Weights of a small image classifier.
Model: 5.21M parameters, 64-pixel images, activation quick_gelu, widths [64, 128, 256].
Training: muon at rate 0.0054, 36300 steps, held-out accuracy 100%.
Data: trained on rendered dice on a table, 36250 training examples, 128.2 epochs.
Rows from block 8 of a small image classifier, named by matrix and row number. Rows with one number belong to one neuron. Each number is 128 + 24 x the weight over its row's rms, rounded and kept within 0 to 255. All counts start at 0. Numbers have three digits each.
Before each neuron's rows are labels from the 100 images, of 14976, where the neuron reaches its highest value: "strongest on" is what is common among them. Only what is clearly more common there than usual is listed. The data: rendered dice on a table. In brackets: how many of the 100.
# fc1: MLP up (model.blocks.8.mlp.fc1.weight, 768x128), inputs 0-127
# fc2: MLP down (model.blocks.8.mlp.fc2.weight, 128x768, transposed), outputs 0-127

strongest on: dice: three (85); one on top (69)
fc1.303:137102119150128128128089119149159078128128151155128160091128128128128128096157128112163128128128128128128199128128087097128099074119074129135128128128181069128099128128111128128117153180126128096090118086111143133111154128093143128128128157128167177118068128128097148163141115128128172110197143128128172137130128121128089152102144085128128128148126128125128150128128130128128157128128
fc2.303:094145113128163101128128181107106128128116128128066093128128128128166135159116128097128128128128128181148128128151128128128128193128148124075141128173060128176138170154156159128118128094128128169128178200128133128129151078128106069086083128128128128128160128128149128128164161088155128144127104107128103128128128128128128109128128160128128128131128128144128129128128128128128084128129

strongest on: dice: one (76); total: 1 (27)
fc1.535:072202166128128169102128128128128148081128132114107128093128097128184099105128128147170128143112082128128142151112128128184128128137103101128128128120117128128128128133128128183128128152128128128139126128086068099128089128139088128120128128128138075128128157148128128162148082124128098128208073083172109158128143103128128125128143128128151128128152128107112128128141128122101128149137
fc2.535:128078087128155128128097164080128086171127088128206116147079128094089128128128123128113142095128143128145117128169128128083101097096128152128098128128128105128128128137162128154091130128128128128128128128144182135126128128081157166128165128128077196128128115154128147154105128128155100128124156147108128128155128128109128069128128132071128099141128128171128128145128128128146154128128

strongest on: dice: three (81); three on top (75)
fc1.453:128105160105150114111128158128071128146128178147156151109128125109128128128159183128092109114128174180128186128166128128109128128128087146076104069128128128122156128161123164136112106128216128128128128082128128149128128107141149099101096128128118143167127062096156128128111128117128131118106099126128163128128071128128128128143128132128128155154128128097128128128106128128098132128106
fc2.453:128183128123128128170164125136151128098151107113121128102128158114128128128128077128095128128094128128128128098108128087122154128162154128149144152118128128086138128114128128110173179175088128151175166142119128128178123128128116145121192128128128128102125138137085128128128129149143072128128143128151106098154178128128105128128159128128162128190062077119128176107143128128151128128128

strongest on: one on top (100)
fc1.526:128095119173128128128128172128128128128143149128128128171161128128128128128143128128128164128128128128152128096194128113128128128128148128110118158128128128104128128128128128128160128147192128115170128128137115162203102128128179128128108069193057096128128097160160128176128128177175092114078128128170140128128098136088128130128128128092153128128128128165114128128128128128128100128138
fc2.526:079145128128128137128146108128128128128157101084128128129063099106128183128146075114159092128163105128128128128128128128128149142128128128128098087128128128104128144146095128141128128092079128128057150128128128128130155128092110151128128173128201128142145128128128133128190128072128182128155178099128123128112147112128075155099128128128137163106128128128128128187151128130128128128128

strongest on: two on top (99)
fc1.281:128154138128128128103118167082116157107117128123128128155128134128174128157158097144075147061137096168119099163122128144128128128172128167159128128128128094081128128145118129128128115128128128159099155128128128135146198128150139128106128127123124103128152170137146150154128128150128123133100167139128128084128128170071128128100074121172130136128169127167161079165147088114128128136146
fc2.281:128144091128128089145128128128128100154161128090089163128128081091077121143128128114128128114106146144145119116128080144128128128166128175076170117161128128128128067128075089152108128140128135128128133128110154195104125184130128152119128150128148128095128095093128128128128128180128128128152128077104128128128129128196128186128128128128128140142128170092128161128128128161128128128128

strongest on: two on top (66)
fc1.32:128128152118128128128150128128115128128173158128138116087172128128103128128131173137110128162128115175129137146128128144171137128128084128160128099067072096084128119090128128128128134128170168128149132160089128205128128128128128128128134101153128117128098128089140107158106172174128135151143146150102095128081151114128128087172169094128128151128146128128110128157136095141128117128181
fc2.32:114128147128128173128128128128094106128128128084200128116065128171152128115097128128132128128128140088128156111128137127170084128105129158128142175128113128197137105091146179165166112158084087146128155089128103128076138128128128129105128156128119128128128128128131128155128140128106118128128128108128128128099128128085167128153142128128128083128128128145057128128075128128128118080128

strongest on: one on top (100); dice: three (60)
fc1.435:106141128100147128083134149106128178128128128128168128156174128128144197128128128128128128128128114182128128103128114128127128104133128123109128128127128128128166137128128136089128128128128128153128128128128128143128128109080098100128128128104097089128139163128128169167128128149165128128175143128187174128088128205063118128096128128128106152081160166109193159128149135105128128162128
fc2.435:128128089186128144081128128128128128128076145128128128098128098128128128128081128128151128128128083128168128128128164165128128051128091128158128128128128128128066128128138168192123128128128175128160185167112128128128169128122128128128128128157117146166125095128128105128128128097105128128128128128128128154191128104128128086128096128075125128128128102128128102128096128200128128143128

strongest on: four on top (89); dice: three (69)
fc1.701:153128160219164128128128108094081109128130128128128128128080128187128128128128100146128087195120128128081139109094150112091162128128098128128128143167060118102095128128128099128128128128158128128134165128128128128128147128114128145128100128128114143128128128146128128154128136091128128087128128128128128205128085094095128128128176103128176128153146128128152150159113134153128128157123
fc2.701:128094128080128150128140124101183176104128128098072128121128121128128117113128201100110181074131128128128128128128128188128128128172128128102128114128176128128128129100100160137128128169128077128128137145128145128128128128128128082154170111109160128128118128128128145089128128128128128178141139138128128154128128128111177178128128128128106140064110128128069128128128128186128128091128

strongest on: dice: three (66); two on top (65)
fc1.240:178121128128153128128128128110160128118121128128155164128128133155128129128210109128128114120106174167128143128117168128128159157128088158128082165128158128074128128128128128101128128099128128128175135149128113128119128154128075128128128146168073128128072118091151165086110128141127102128142128128181128128158112157128131159129147128117128178156128128128156128128128086128085108061128
fc2.240:117128102128128109128128128128083128157116126116094128128128081128128093143115128142156128128179104157068169109184099124128128128152163162128128105128105098110128130128103128128128142165128155173155128136128141139132110110098164135128089098065140128139171128152121114142128128128077128193128128128077158082149128128108128081132128128182099128128163128108085166128128128128175128128126

strongest on: one on top (100)
fc1.684:128093159128177163128117147141090128127055096128126128087192128128128103099164091128174116128128128145128189120128128128114164128128128177144128128150073128128128100155106148171133128128146170128128153128128126103129145140108128128107128128128128128128128128128138114104077127070121128152128144155155080139128134128128128174128088128128128173131203154128128128128160128128153139104153
fc2.684:153140128115128128130175128128128143123147096112180128128128128128168128128105145122128169128128128182176113164128128165168128111128128113103128101128144128174103128165135153114145128162116128128128116200106162128128108128128148128152128129128128094128105128151128148128120109087184145128128091175170156128093128118128098104109128086079107128067128128128128187153142115098182128161128

strongest on: two on top (60); total: 2 (25)
fc1.383:097089128090172111101128128128128111101103180179128123082159128178128128128128101128099128049128199128128128128128154128128144128128128128128128128128128108176148075095119128114165128128128143128094128091128146128128128082128153128099128128128128128144128176128128045128104167128128128128157128128128119128177128128128128128128128128166128180186128128128128128119106145155158128128107
fc2.383:128176128189128128128080128158128128128128106128128161152188128128127105128128128176128128190128128070128128080128128094141162128128128128156128128128128109128128132128174180128061128157128166128128128128128128139128083183128128161182128089128128157128128128128128128114087101128076128128128128128128128128102128160128128172128128167128128141128168128128132165082128128094128182128128

strongest on: one on top (100); dice: three (63)
fc1.164:128108155128146160128128175128087128128128128116128117105136128128128099131128128128128128128128159159128148221141112086145146128071157128128127083169128135128128125104128128051128128158060128128143128128128109077128128159128128111128098128128173128151128085128063128128128152161181079128124128127128088141184128128100140128112118128144128101141162128123128128128128133128166113100128
fc2.164:128128128128128128128165098193160128083128149124128128128108118128139173128128128128128128128093084128128099059128128128082128128182078128073090170082097128128128128171128128164128128128197148129128096170128187158132127075128128128142128128128128160094128173128143081128128091128128128128179128128128119128128128128128096128175128128128123147128128128128098128119107128100128128131128

strongest on: six on top (100)
fc1.191:121128128128128128128128120152128128084128128175101101128128128128150095128109169128190128128128128128197136128128109128113128076128128062128159128145114128128153128089101128110128148142093033107128128100101128128128148128144128128136128107143128128083128128108128128128128173128128073150128128128051128128074128128184128162128128128099110170128158128128128128128128155088128122152158
fc2.191:143128128128163128128128128119128154170128128128128142128112128128054158128102128150128128128077128128049128093128128128128128163128128167160128128128128104128093128155128128128128091103186128133067093128138128128128128128124128111134128175121128128187128122162128184128128105128155128128128128128128128145154114152128156097128128128198171088128077128096128182128103128170176142128128

strongest on: two on top (100)
fc1.476:099169128170128128128138128116128147128166118077128128148097128182128171128128128135126113072128090128062128108128086171128128128133128128128128136128128125128110161124128168128128128166128128128076128187128128142128135128128128177070128156128128091128128128137156128150128128190128161114128128128128128128128128128119128128049073128158071173128128095119111106128128128168128147128104
fc2.476:128128128084128128128128128128073128128128128088128165128150128090128128128128099128098096137128174128159128128151128091165128128128128128087128116128128167128128128143128132128073128128128128128128097069128200128128128182128128128161155128128102160128128098128128128128175128128150073132067128128149128128171128128128150129128128046110128099128128128108128195128128185082128128128153

strongest on: six on top (78)
fc1.691:112128089135160128155118089152128128102134146166081119128099102126107115128100096152128124128161091115104151086120123133152068102150128116154115128128119128128083165128130156128128128171128099130103175128128128110128147098128150134128143128170085095184128128106128114128151128129128127128110070128128128092128128128042199128128144128107128125157128138128084128128088128101128109128084
fc2.691:127099159128102139128184161128128128128108128128105198128185093128134128128166145128128128097087128171113093128094106139128181116106128136128128155149128108145144112128119128128128153058095128090128128135171086152111128128128128179128116110113128135074141128164105128088128119096185128099128128128164089127128128094152109163159128128128128135091110128151179111121129128106140128117151

strongest on: dice: three (77); one on top (75)
fc1.186:128128161128128128166128137164128128128128128117155128126128128128128153128128176128128128128153145128128165128128128138175168128128106128142096150128121137128128128128128128128077105128153128128128125045128107092115150128116159128102100094099128171128118072202157128128128128115081128128108033128128118128141128126119128106082128128128128128085128110053128128128106128175128184139120
fc2.186:128128128119128128055128128124128128128128124128031102128128182128150128102091094128113128128123128128128128114128128128141128128135117128128128128128127128109128127160116128121128132128087120141128163177146128197173131103128078128128128167113128067128081154076051130128125128157179128128128206128092154128128147128128128128128112120128158128168128128135099153128128128128128128119128

strongest on: one on top (100); total: 1 (30)
fc1.59:124128128128128174167086128118128152128128094137128128128138128128143128088126076128128112097137128202137128128128092128128128103175128128128152151128128128158150128128087128168165054128081128128128128179152128128139128128124128103105118128128154101181128092128128050128164128090128128128123128128128128179128128181173128131109160095128110158128128142166158161128153094128148128128128
fc2.59:128106128102128137128128128175122128128128128128213128086136140144157128127087128060136183105128091128143128114128169128096128089097128128144090128117128096144128128157128128103128147128164158126186128133128128128099106165171168139128125087181128128128128121143135114152128135128128146128128128128178128128128103128109121079078091151116128128090128119180128094128128156162158146128093

strongest on: three on top (100); total: 3 (33)
fc1.693:098119154093128107128128146128085128128121128128075128111128167128128144128171128128173128158105128165128151161133175106128128179087092128143108154128090196113158128078128128208128118128128128128085096128128077128128075133128093128112128145128128135128128154128128128104128128128128128117113128160144082128110128128156128128163128148145128073123128128128147128128114165156128190128169
fc2.693:187193128128128190128128135128165128128128078142196128121128106093153128128128156177128128176160128124159090128128128166131110133132128095155154143128137128128093128128128097088128217107082128128128128097128128157157128107113152098128128128128128126128083180166128128096088128128128128128128128165099122121128128123145077128098128128128128128128128128148096128101128115128128118098128

strongest on: three on top (100); dice: three (71)
fc1.726:149128128128128122123128142159099128098128084128089128128092114183128128149128145129149128115076128128128163128128111170108128128128180128128128128181154155085128090059128128122128128115128091128128128128092128150103145129175157178128128128128128128179128128142149101085107156156111128169128128128110118087091128075128128091128128128128138141119128184128149128141070128128189142098128
fc2.726:128128128128111128128128128128207085128128153128128150128153128100124093128128128132128166128168144169132109136128128095196128167141115128104154091063103128112128140180102128111128092099169128128104128128149093128138128128128128087155128128128128128096100128108084153110128128161128128100147105142128128128193110186128121142128120128128128128128094083146128187136120179128080128133128

strongest on: two on top (100); dice: three (89)
fc1.696:128128128128128128128140107128128128094119134128128128106128128134128158128128128128070128128221107128128135134128128128128128128128082128179141058105052128128128147079061128087059089128128128151139128088128128128128149128152128094128128145128128128128128128114128152128128149128128128128128128164128128175128153167181066128128128163128157128128182097128144140154128128128128128163128
fc2.696:128128128115128128128128128128134128128168103128081160144101176128128128128218128144128116128088128128128128128128110121128128079128129128128128187128150128168128162128166128165238128119128108128147128154118128117162148128110128128142128128120145128174128128140128128128128106160128082128112128112128128061128128103058158128145128128128090128105128171128103128128128128112128128067128

strongest on: six on top (100); total: 6 (49)
fc1.368:104128128140128128128128128157134128128128128128128098128168149128128096043128201115128128128181128128128149128121128128128128128174082128128128101181128128092122094111165104128128075128128128128105131173159045128128148087128128128164128128200128128128128128168128128160128128161099128128161185146128128128128128128132128156128104128097148115128128146128128128147128092128128089128083
fc2.368:150128128128128149128128128114144070128154128128214128141128128128128128175128050128128128178128128128128128128128172113238128103116123157097128129080113128122128128139106159128085138128128128128128130128113185133094144197128128128128162098128143128128128151128128128128128128086137128128128118096128077128126097120128128093128083117128087139166163128128128128127128128128124128128128

strongest on: dice: one (91); two on top (69); total: 2 (60); total: 5 (26)
fc1.88:120128152146128128149128128128128128138139128128128082128117104134128203128081181128128165128128106184124160168128111122128148109096118128128164128128128128128154128128099128162142128141088128117104128128128117128128128128161128207128128128128069183154139152121168110142128157128128128110171172057082147112128128128107117147127178128128128128128174128128128128128128068152128083128128
fc2.88:098128128094128161151124116134128102128153115173213164128150128128128106128142128148128136144178129128165096084128124128128113179156152128128092128081151154104087128128128128128089103124123096143128128128157128105128128128140128088143128128181128105199128128128054149166128169128128128128104068158158128157128128149138159111128128128109126128128128128171128132128128128128128159118088

strongest on: six on top (62)
fc1.573:090128117128128128150128128128128157088089128106128154189128114159128101170128139090128128091128128131114112149150128146164128128153128094122139193128118177139128128145128156158090136128170128079128171128170128055128128095128128084128103109066137128148153128128064161131146128128128138128175091128128128128083128128128169128129087130128148129147128128128107128107129088128106103128128
fc2.573:119106128152090128080130128130128156128140095128097170099108128099106139069128128128128128128128120091159128128128128130128147128117115183116133069128159103102128148079128113084165128109128104152128128093128119128103071128085128168128128128199128135128095140128169145142147128128165133128128112099150100145128153165128128128128128117128151100150154202128128180115156128128090128090128

strongest on: six on top (66)
fc1.659:128128083128128114128128128128182128128084128128093086119128094128128157128182128128128128128128159144115128128128173128128172128128165119106128161128128128097062122128128096128128110128087078128097128175128128153087128128128128128154128128128151128128128128128128128145128158234179115128128093128128128128128113128060128195154128128128128128128128128128153128128128128128128128085190
fc2.659:077196120128172128115155128082128128163128091128128128128162128128128089128118164128128128128128128113128128128128144128128100128128128152128085095128149128138157128090128128158128128128166155128154128128128155128128128128083131209065107128128128128128153085104128128128128128117092197128128128144161128065122128182120128128128128128172151201128128128128128164097128106128090128128128

strongest on: three on top (100); dice: three (64)
fc1.33:128081104128084128128128176122101056088169128122085128128139128128128128151151128141128128109128128156109109128128128128128128128128128169156128128180112186128128080128059128128128109058075128128128128096128118177128128128169128123100128128128128128128114155084128168071128128128090100164128113096148128128128128091095120084137128128128128091084128134128156128128128098128128128128128
fc2.33:128128128128128161184155157149128166128101080156128128128128153111128128128128128147128138128128128128171128103128128128128128161061128092082128067128161177128169128128128128128095128060104171128128100128115128128128128128128165128128212103128128144079128128128128097128128076116128136128167157128128128168159128128128076128100096148128152128128128128094128078160128128128102128134128

strongest on: three on top (90); total: 3 (34)
fc1.511:128089147142128128128128141109128086123137128140148143080151128128148128128128128128144050128128170174073141128091109068134128087128128106128128111112128128121153129100128095161128128100132128117149149128128128124138175128147128128128128128117128111144137185161128128159112128128128094084183128128128106128146145145176210128128130128085172112128104084110128111128149128167156114076131
fc2.511:128130089128128128128128122128151128100128128128128084162094134128162128128164128148139149120097128128128128128099128208112091172162128089128128088128152116099128128163156105128128122162149120157117128128128105128076128099089099128131128128142119128128158062128132128162128185128128128128128128128128172128107128152143086151128128071147128146093162128153128090128116128068128144178069

strongest on: five on top (100)
fc1.162:090202119054149128137143128076128128192128128128099142128102060128153128128128133145144177128144104128128128080093165110133128128128128128128152128128169103128128104128125128115093102143128128161104162128116127128070100128128128128128117128092154128128118128128128153128128098128099128128131128074157147128099143128062086143088128098159074128128128128128128128128128128128152105151101
fc2.162:166128128168128110105066151128128140128143128128158128128168128128128128117141128108138104128091128128128170128128113088142128164145100128128129128099098128114154154128128103128128128128128148128128116094168179128148153128117128128034128109110128169128091128117128099128128128128117167128113146177128125128128094128189128128159079125057128128106128203106095112160128121128154128128168

strongest on: one on top (95); total: 1 (28)
fc1.8:120172128104128128111128206128128103120128128128134156154159107128114128128128128128128128128155128138128112070128128128151085128128169190095108085128090098144150144149128128128175084128077128110105200166121128066128128110121128128117128128128128085128128098099128128128128128137162149142161128090082104128101128149128137128128128160170163097128128128090128128109128128082158128155107
fc2.8:028128128141128128128128093128087128142128128133128128088081128128128167128161128151183128128128128123128128128128128114106142128141077097128128128107205146157128128091128128072128095079158128128128077128128151186111071170128180128139116128128128128128128146128128128163145128128146110097108163128160114128152128112128128128128128128128087128128128128188128128128147128128128128151092

strongest on: three on top (75); total: 3 (32)
fc1.501:128128168112128171128128128136159128128128112061128128162159128152128128084128166166085163169133095128144128111128075128157151128128144098124120128128082138142113119128174102150090166128128128129128128115135066128071125128106166128128128151108104144109110128128171114156155128128128111128128088101171103128128128147102107128164128128128168128162194128106128122128188128128141128089128
fc2.501:122128131128096128128129149147120099096120107128222115160128138128100095168128118128162159096128128128112086111128128128071155126088151168101128128128205128128094155128128173128128107128111128128091080095128206103145113128128121128095128128143128088129154158128106135128128128128128128110094128128135135090128115128152128128128128181120128128154110099138142128128128095170178128126146

strongest on: dice: three (93); six on top (71)
fc1.585:102072128156128100167128116159128102128176155128149128128180101128128136128097128128076098128128108128107114128128128090098123165165128128128162082102094128100128110128128143128128128128096125107118128128116128169046128128177165128128101128128128128135128111100128128165078137145128128128107128116128115128142154128186148128209128128162176150087128154128136128173128128154128128128128
fc2.585:112128128123104128158128097119116128128069128128128128128133128128166130094128128140128151128118128128128176167128038108143128091083128128083128176128128188128128128148128173128128128128128099129128128141155128098103128112128128128128151128144128128128123141150128108128150197130128128128170128168092128128088163128084089162109128144167128066128148128175112071128128128128128114128181

strongest on: one on top (100); dice: three (60)
fc1.176:168187128128128128128139128131128128128128128128128128136128076128219170065115128068166128128062128128128128128094128095117128128128128128168137128136100128128128062169128128153136128138128174128128128163128170156077111128128155128128128128076112122198122094128128087128128128128128108128128081089151128128128128128128128128142128128128111138095128128131128128142128106109128154172128
fc2.176:128085128128128128159128103128128128128128128117179074128128128201137107128056128132128128096128128128128128128128167128081128128128108129128135122128128137182184096132169128128188128186128186128128158128085099093103128128090128145128128128128162128128092128128166128128080128097128128128128128128142090153128079128143128046128128112110128128128128101143171128128134128128128128128128

strongest on: six on top (100); dice: three (66)
fc1.321:119085128149128128128128128128176128128128176128128128150161128167157128132082105100096154151105094128128128159099091134073177158144128177151155112128128153117185128128087128128120115103128128128100164128128128092128128128128128128128114065094128152162128128037128128101124128128128092128128128128109155060128093164168128128128128128126122128128128128146086128128128102128128165151128
fc2.321:136128128099128099128128147156128128128120128147112128128128128095128187085197163156164128082128165128152110128140128101128100128113143128128099160159128128146092107128128145106128172128168128128114098128128128158128128064128177093186128168154099050128128161128128110128151128164128098101128096128128128128161128128128128165096128128128118128149083128128128128128093174165128095128128

strongest on: six on top (86)
fc1.651:128128128128096128080128162128172128110063128128184154128077128128128093128102079128162128128133128128124109162128128128128128128128130128117128094128128074088161185128152128128098128067170092120152128128173167128140164126129128077128115150104114128128128111128128138100168176164128085136128114170103132129126167128088107102146128128113100142152128128128123143164102128101153102128121
fc2.651:128128150099163114187112128121102128128167152128008105128128114121177188119199143128081091097100139149128128085128128122128128128128150138132128145128099158128128097108121098115157124167129142100128128128108080128147084128128128212109124130105141128128148102113128125111128120128105128115128156128128128119137128167128130147128125128150128128128128145128128128132133132128128168112155

strongest on: dice: three (85); six on top (61)
fc1.554:128119128128128106157128108108143128128122146128128128081128067167128177100069090128128159128128128137128128210080128153128092098128154128128131128128128143128128128128128128128153154128144104128140128128135081128128156128128168123128128115091171128157128128128090090128153173108146125175154128151090128136138156128182104166128128080151133128101169128145092148131096175151108083128128
fc2.554:128134115128128128128128139152123128128119128128110116128128128066128128128172128128128128148128155145128096097128164092112174128124099128191128127128128128163128128133096084128067113115128128073128128146152168128164128128128105067110157128158128129108128128163152128066134128128096087107149165096153151128128073128092135120148128136128073128175128128128156102119128054139155128114128

strongest on: three on top (70); total: 3 (26)
fc1.343:128128128128128128128170100128128111104140093099128128146145128168128128175190136128128085128088128138163128110154108166128167128081162128128104082128116128156128079128128176178076102129128157128110128129128139104112092074128128145128128144128147128128128128128146142145140098157091128091128109112096109128167128128128128151139128101163158118177179128128153151157092128163128108186128
fc2.343:107128128184128095155128195128128176145082159128172128115095128103108128064078124153128159139166124128107107128079111128125128175148054157128128174128150128128128172128096128100164150111128092153084128111133128128128128128128128128128128128128100128128128142128099172151128128128115155128138128145157139185128123165128140112110159147128128128100102128123128128092128128114128134078140

strongest on: five on top (100)
fc1.663:099128128128128099128093104128098117128128113128074143151128087128107128074128160183128116128102147172122128128128098128106109128128128128128115117094128107128138091114157128128128128128128075128128128128139128074128128128128128114128093139076104128078095187128138128152104077128161128128128127136137128182135128128075128154128096128128128134164082069128138091128163128078128166120073
fc2.663:180141088128128128128128099161128100128128128128128157158140109145128128128079104128128148128128128128128128128128167128128103128128128128128178087128128128128128196128174133128108128111128128162176096143128166128128120197164125128128133107168125128107128128128137120128128128128184071161077128128147105128117100128128128128128144128128110037080128149128077128128115135169169164145102

strongest on: five on top (79); dice: three (61)
fc1.302:086128117128093128128128120128073128128128128148079128128100072111173128092136110128076120160128084144165128156128105142128128150128128103128128087076128128183128128128182171128128128092158128128128128128128109092128147128164097165128169169138137069128128128128151128128128096157128160143157093078128092135112112128128128097128183149135128128128128128165128128168144146128128128128168
fc2.302:128160098110128128128128197077202128128128128128154082118128180128110172128128151151128144077103168128102128081128143097128090128160131128128128131168128128128116121128128108164146079151128128128101105094128128149128171127128093128171128128083089152128128160128082128140114151128115128128128159135128180140161128114185128128128128087128128114069128128141128128128128141128128158128110

strongest on: four on top (84)
fc1.25:128128105109128147128128128082128128148186090128128128128128128128128128128172157131128128128128128128146128128145128120128128067128128128128128128180128128128073027128147128075173128128128153094128158128128116098129102128164128153128091102128128128143128128128128164128128162128128128080178128114179093128087128128156091128128128162143199162128128128128105166128128128128174128128090
fc2.25:128128128148128178177128128138112128086117140128128128128128128128165161128128079120128086128091128128128083128128188128128128161128155128097128137128128128128153174128108088128128128119128128128109128137172128081128166104105128060128150128128128162128128128128174062128128087128128128214087113128128166115128128128083128185128128128128128128077174159128128092128128128128128128128128

strongest on: dice: three (81); five on top (69)
fc1.666:128139128128157139117082128106113128128128128128134165137089117128128128140096201173128128128153143154169171099114128125099128154094150184128128105166131128168128128128084117149128156163135128124089128128128167128117162128118080080081162128128111083128128105150106132107128128128095082128128128128124127083102117158144128120112128168128128128150100128128180096128128123109207111128128
fc2.666:095128128128135096094167128180126128128128158092050125128128128082063128128143080085128125128128083103128114128170119128128152146104101128126128145128158128093138089128166128149128122098128128128162128168128128128161102097113171128171128128084150119128108156114121128146128102178128156140176128149128142155123173099083086128164142128087160128133128128125128128124122109128121146128114

strongest on: one on top (100); total: 1 (25)
fc1.706:150128128128128125146128128128113128155144078128128122155171128125076096128097128089164128128166126140161100128146090171175128151156037128080161128102128136114114099128150107128128128128159186158128128103128123128128128128144109147119095147093128128168128166153128099143128128097167128173128129128124156128128128145128148128128131085128128128133128150128178089195128128128145158088132
fc2.706:146139105128128145128128128128122128116111128156203128128128128128128153128128116150128196087128132128081180131128128108122128128137160095142128128177128128166166128160128122156155128128113128128128123128091161128128128128112128128187152116128128169095128100107128128133128128164141128062128128128148094128129103135128086183128128152128138148128128098153128128082088113128102023128128

strongest on: five on top (89); dice: one (61); total: 5 (55)
fc1.228:128128128116143128073128181114160128128103163139068128128128088113148171128128106128146145128115194160128117097128128141128140188128114128100128111155157114128128131162128125128128110079128128161128168154144101142128146128116168128128128141128128065157128075120128163128128128077183133109128159109182104128128128163128171128128128178128128121128107114132128128088122113074128117128120
fc2.228:082166098128128147128128128109176128128176079133171128128160132128128110133131110128128099128152118178110145110141128106081104128128128152169109153128128128128165128099128156173128100137141074145128128128135128157128114128128104128152112097073128128128128104102128095136103145193134093128153128099069095128128141075077128133109146128128138183128163128130159128129128128081108128128167

strongest on: two on top (74); total: 2 (45)
fc1.534:073128128128128128128128182175095128138139128128104146164139099059135131079128080141145128128128143121128129128101051128128140128115140128128140128128113122105128128132128128148132128098128130128128111109163130057099104148128128128161128085161128128147129128128128128184128141128128080155093128108097128073128106100145128128128128128188128142128130128099096113128128095128175180175103
fc2.534:128128128155174128128128091068133130128108094085105118113134128158128128129093140132096128128158128151128072152129128128128099107135139179128105128128128128131188128128128128128151128128123128128175128128146117173115128128128120093086128148128128055128159118128128128128092142139128086128128145164128165147131187162093129128128128177090128128140039128128138128120128101108112069137128

strongest on: three on top (100)
fc1.375:101128128128081128166128179128128066174109128128128128128177079128060128095128128128128128128128128183128128176128128128128128068128104128128171128128064128128128128105171128082128189128128128128128128128096128128128128082128128128128128128128150128128159191128128128045128128128128128128128128128170128128128089128090128128128128128128159128128128128128128128128062128156128128128128
fc2.375:186128102128128128084128128128071128128128128128128128102104128128128128176180128128128128128128071128128128128128128128128128128181128085128128128128128128128174128128128128128128128128201128128128053128184081128099128181128128128068128128128081128128128128128128128128168128128128128128128160128128128128128128128209128128128128128128026128128128128128128181128128128128128128128128

strongest on: six on top (100); dice: three (65)
fc1.253:128128095116169128117157160164154098128159128128103147154080128128128140128128103128128156078159140104128132128128119128163128128128128156167128162128128096160184128128128128128075181117128128128182139137128082168157128189169056128146128128151158143128128182128138128128119110163092128128128128173128128159087108124106128128128172128128128128115189120127128131128145163128143128128141
fc2.253:152176155090128128128116128162128102128128146128162099128168156128128083097128150148128128145148128128128128159130132128074093128170128152128089108128114150145128102128163180098149090128128170168113128055128188089128128128128128160128098146128134148081144128104081084128128169128120115196128128087128128091143128128128123105100095128122128128146128138128174128103128128128117114128128

strongest on: one on top (100); dice: three (65)
fc1.508:094119099160151172167128128150128128098078128172128128104128128163184128128128095083166128085128128128128128094128102128128165128128138162128128065111080163128170128128165079128128078083162155073144131128128140133158150128123148093096128128114128128145123132128128081128088170133128128128128128147158128128156084141128128150128128128113143150145149128128169128128128128146184128128142
fc2.508:162128168086087128128098066128128128128128128076128128128128151128132098128128128128128128128128128128128128128098128177128169096108128098156096135128128128159144128128128207128156087161128128128128128212128128154093128128096128099128128128108128132128149128185128116085161107071128128128128128128189101155088119123161132128128122128106106128061134128146149128128145128110135096152128

strongest on: dice: three (76); six on top (71)
fc1.125:128128167136085128105134137093128138151118128098173133173142082128135128128085108099168128128103112128128128150128141125096178128174128103102140108146073106128128073128128071128128128133149093128128128087128116103192138127128092128129193148096139128095092128120110128130163128166128104102128128128128128159092092128164128172128175128175128128128128128128128128159128161149128150128128
fc2.125:129128079141170128128128131166128128128128162173000128128128135128128128143128151128085147105085106134128128079128128128128093184101128166150128128128128128128128128128128128128128128128128148128095136193128128173096131135128128128119075110148102128128150128120128128128128145114128128128128168128128175061128114128128126141128157128128121199128125128084143147128155110128104128125128